Weights of a small image classifier: soap at rate 0.0023, held-out accuracy 100%.
Rows from block 8 of a small image classifier, named by matrix and row number. Rows with one number belong to one channel. Each number is 128 + 32 x the weight over its row's rms, rounded and kept within 0 to 255. All counts start at 0. Numbers have three digits each.
After each channel's rows are labels from the 100 images, of 14976, where the channel reaches its highest value: "colour at peak" is the nearest of a few named colours to the mean colour under the peak. Only what is clearly more common there than usual is listed. The data: rendered roads seen from a driver's seat, with toy cars, trees and houses.
# convs0: first 3x3 conv (model.blocks.8.convs.0.weight, 192x192x3x3, each kernel summed), inputs 96-191
# convs1: second 3x3 conv (model.blocks.8.convs.1.weight, 192x192x3x3, transposed, each kernel summed), outputs 96-191

convs0.44:129132096113105108112104085141118091075102095103108135116098122094161103124125114153062194096070195129094110105094080127132096100111108114092122130096090096186096154110099051153065119122098111094119122082121100179123100127107084096116065073162143070075078137074097103150103147148114136105
convs1.44:144119160114135156103130131128083101105080087169103125124058195172148084133075141057102135102115176127132124123143082096137097134098067095106127084100148089091096099153112137133117084080118070103106161110108120101178116155127130166159129106150142141111096149053156098168077134123125156130
colour at peak: black

convs0.125:053074093112131085157170118106101148157096179138171116097091091169162089110145131147137145107099069113115108110164149170139116115147129120118149084101146100093096098136149117124170108162139183132128108133206135070097104104116160116122083108076093142091159158134121125075159144072194082119
convs1.125:128126105158134095131139119140102142166147138141066190145125105187097118132150131168114127126171101103156138137144173155128145148149131168107173126113117111102119111125161099079106121160148120170092103117147182136111122145079128114126149193018123143085136073148194143113149123144097112111
colour at peak: grey

convs0.5:132088105089159123141107034137156112107093137166131120087107067142068108160116144146113125114155110112105126162096142150141123106123152111074161152111098085188173118162148128156157132136150188093118037090139104071153100090074138059147159114102048093090131118134090124121165152047130105069
convs1.5:160122160110189091155126076124091135169116170130105157178109107144092156135134123143108164160124106125091081106126195155095102150165120106112154086084133079120161089138144051177104148173166142129085096149153230130150125117121149140093129097133109130117143058113140123063174138109148132179
colour at peak: grey

convs0.33:149113063058110196106201189108129104119102079117117115097107132128146094136087108096066134082074145134107093116111081121157094117058117116088167103093100104114096113134090091130085082111112103084074101107118076191123107087094104108116111098140113083134080119067095090084113088140158093078
convs1.33:175130162123192135118167136110097068101109101158106111109056139173124110083091106074096139104107144113155123140138144106143053107134085143136160097087161108101087125177106175111162137083146056123116128107106152086223105147112165189180131104111152157123113177088147098164122097114153174132
colour at peak: pink

convs0.140:126125099116138100143119134148106139121118178132097118123059122113078073106100120155118134063099137106078139153139124110092102108084125172092159139135114068121103073157160184147106086132155140086069122078103164135097112128140124131079169130136078147143128120073209055090137095110136089081
convs1.140:151082104110122122115100119086074128165126149096096175153145137183152121121130152084106136055122133073136094111187165111160106132113156196121153080104119083113109122130165097129113061145177103150078081104146136153110108132138137128079157161129127198118086121085164081158198110122136154110
colour at peak: grey

convs0.94:131156100079149140162101134130157094141094163104140122093073088101174097130141151162125117100097066112065124131089135146108094134145118105092162102079154105111055068145167097157076132167099125105090094109209115046143114073080174154055086085098131131116116129079149096112156124095132107083
convs1.94:216136112137154100166114115127068178134177139189144180137092150147092147157158096165131171128144083086098116089110202152100117133144099116103132149110155105146154086143151075115123138110174119152099123136133165124146105113091206115066135117106087053098129131179155159162114132134126111122
colour at peak: white

convs0.118:071094120157176060136163107121082065129128131064151106140081131105156108122057086139142100112123119123096151135082068118167089103147147064109135174103180088182107114157135036136099180100154088111134119119117101096187121069140132094137111132115125069110131183065063134142122137100141085136
convs1.118:126096089131113161152123129111130128125147144107165139142078091169149156128111089127078109132211186116140113133096092136147163170144105111121164140140153120128104135069079112092130174129141125173177126118143143118133144169105089172119136168072140130082134169190153165089137139070141133069
colour at peak: black

convs0.17:080113169115156090151078142156141091172147178179100154139136138116173151138204129161117139144159120086142168137082098114117156085131139113129101112121158111162110147140132114139179149098184103126151110148063154128161129123170107154198159141097135117165117159046118151160138153106145151114
convs1.17:138082152112167104091102072101140167112156171091209155192230063149110173113139123101141141134201121135158157102099125091100157164101123090103112085133140112136091135072105139127178107139145116176124086143118185088078121129101127133123161140141112127129088183182150123087082163130108142073
colour at peak: black

convs0.74:152136120173067100099132125186151048104105146040102087117076105133108137177140091136110092138165102059131088117143085135165118087150115108111113167104128163198145158098128161108058141107123096114103128109129106106072133154145106102110086129098112092174147138179105141102102120097085049148
convs1.74:112080127171205155108169168064161136109116137134209042148170119119092133067154092133165113150155138093139110105115100131082129178131113084137179106093191133199136172117056153134134181125107115129150129155117140085122114148133098119155104144103146131111089063161108166095069115125118111156
colour at peak: black

convs0.96:151187092102127144172117138149151105170120157104047149104060136175118173163188123165131139141157094132143125131158132177145146136147130181149189152122168165124207148117129103144095216132127154153136147129166173127141145074112148149119144139116123107120163117125100172093161119123133104189
convs1.96:208151098130163139117103185106148157163154115119143111183159043127076179126173066125134099160164115113136147117064153145072158167083140125099125125145076123137147143097051095141144130105111136149084105096159136145103082150118134120111088141115131110135135134243104137080093146143117137092
colour at peak: black

convs0.100:183093117122086142140123115074161152121084104115155080106152129117077141084125101103143104111087132106127070134105135079123162112094097096162181129125066147147125111114081122116154068123124128144169168145134105147087066166129125065115146123115119098104167103151106169105134091114119075091
convs1.100:098098131228148129139150190060082113130039129068131111106159144150124155086114139073078114128125109135135120125108113112169111112113131144145127101120144111120123106175108147138089063137139088123184123123136145081143184140155067086164130153122135207093102115069112108134159061069164105122
colour at peak: black

convs0.58:087170059158132050105149130112095166106194094170094078054137162100118109142094132070090100120096143088129108122132142104183127102087118166092132186140120106133125042153153143130173086106089144081092098117132079103125164149098125166111137094136084139109147137127156127140159150126100135069
convs1.58:177108047094064161125144138134134142128154119130082087166118117101126125123166121108041110149181181126163168115058126082116157132058118171131136169188065147172131114122118116102119101080126126113138135102140142153126176144123155077133148207120169193130099135128139139110128159134100127131
colour at peak: black

convs0.146:093120123133088150100166190183062126163105153092110059110126180095182107118069076075101116123096151096101135089149119109127091045142127142123127119123157133122101159141126121102098143108130075112123126091071057153109096123115089083160147136118116176146104140107150108116097094181143141150
convs1.146:134114144115108157066118231085102077110189145119087134130103193163154137102132159074117124048116114075212150089135135092109095133121120110093107106131166113081150183087106129129131171112134098167145108133146146096143155149133086151155138111155149150094052193102141137192130099118108183121
colour at peak: pink

convs0.133:171103181104200145146118154130123100140110127187122145193163100086170103109161182097107168111111093142092120141114143168134109109111153134102170075089148076084142077155140111201122120165161134107117058101114131132217087129085141105146169141110110145099087197119118148141146118115124143070
convs1.133:126110196090233143092140088105118092092132145104137133108161107107143144076129142125091097115135100174118071080137166085105114171138142115139082117110126079079130082057131144104124129161140077156173131086142213108141096113099166149144142120146156146082100158094154142087126123159068170128
colour at peak: brown

convs0.137:156101123126032160138142116087115105164128095060193138069066180126091137105130117084113092131105102123162134124182127129180141160084110167167147079146116150088079112127131144129049088126127132173085139143079103104109132116147142159075123127117131156138142095087165146111166103106174010103
convs1.137:140147103171135126119174148122081081132117100094137116110135126182135102084128144099125117133104102085164161167180129115152064113097163225136217103119124123116117120130146151124137089144137127144108104130128111124156135140111104147149150131116141205112121144134169123097180093146125093124
colour at peak: brown

convs0.40:075127106085114100115107137135100135154133149095117103117104117122129202103162095109145140123183125093161112097183133155145169163109100196124118086199132170081196131108125173146112091104110146118141187151139124141145122092106140163119162182193156126132127167106127156157122150127092123204
convs1.40:215190074087092149115102105078122135132166119120092118170143099108137150109148072102096074158141082120163130115109142112116173138113099143130146133184085148133178136090085119136098110084091151111104185143159133142111131170115168106140142150090206125160125145190156138142108137162103129128
colour at peak: black

convs0.71:085120112107087087110169181174070201123111122106117125133071217121144113137202120138127193080100119121134115136133152141120092091156116116114146167137181133096090129137140150104125138112121134097086134121123088147067098105116155124114133128107104046093097096076158104177125103104124178133
convs1.71:111165109123120103141138059119063171113141129190117143180109160160135099127146089076151080074119129108154116101160166123074137138190134128152153124138072105108143109131146092099116120124149158122125117102140150062104121154133215153130160165079165126120077082124159111197090122167099173123
colour at peak: white

convs0.10:124097074102162133169131100113127120117077127146154169108096118143089075102092162124118156115082149093079125156114172122157096110138127146091150128113109094174107068187156128142123077124112122107075108092171163121114063105141165098082185146091063156108096169120167080099159064048105124125
convs1.10:161107106091203094131110111101084127155130163114095177122112115173114125107146143131084162089138104105096102101143165136139109115147169177111138097123105109083137091144174080133130062165146146121081118093145202131118103141118131111071130165142094120077106124134140117132168128143160143112
colour at peak: white

convs0.27:091118066129139080127137098092094120072115084111125072122079115093118093120099088092094109079106121103116052115115141096140125160089098082126078142099172115111116120116101109143116143104074144177113141133126054126136128096110112134109057156142077108149137126129107126080126128082063117079
convs1.27:196154103111085175136098095091154150097159090118102092131104098123093109125128131117020097162167189130178158114101140101105169124096114177141116155189087138127155121083122120105152109068098147158136160132143133164160140155126137121128183212065217138125101121137156114138127129151107166118
colour at peak: brown

convs0.175:120105073121101106081099174165145127037158145133109058140097133071149069196146091123082064100096151116142142104130127093030128117096100116109104138142139067190079108100118157085159103104116124138145138094105064116112145185145114140090183156097095125151114101153144099141169162132051108124
convs1.175:167104057102066151111098089136163152072135094161164112181089089098107154119150093113064112164182186146186192116073136115140177121138075111121100142178114136120124158129096126093176104102131124147097120117180150139068179174095117158127117129120154117148118162173158140083130176143095127100
colour at peak: brown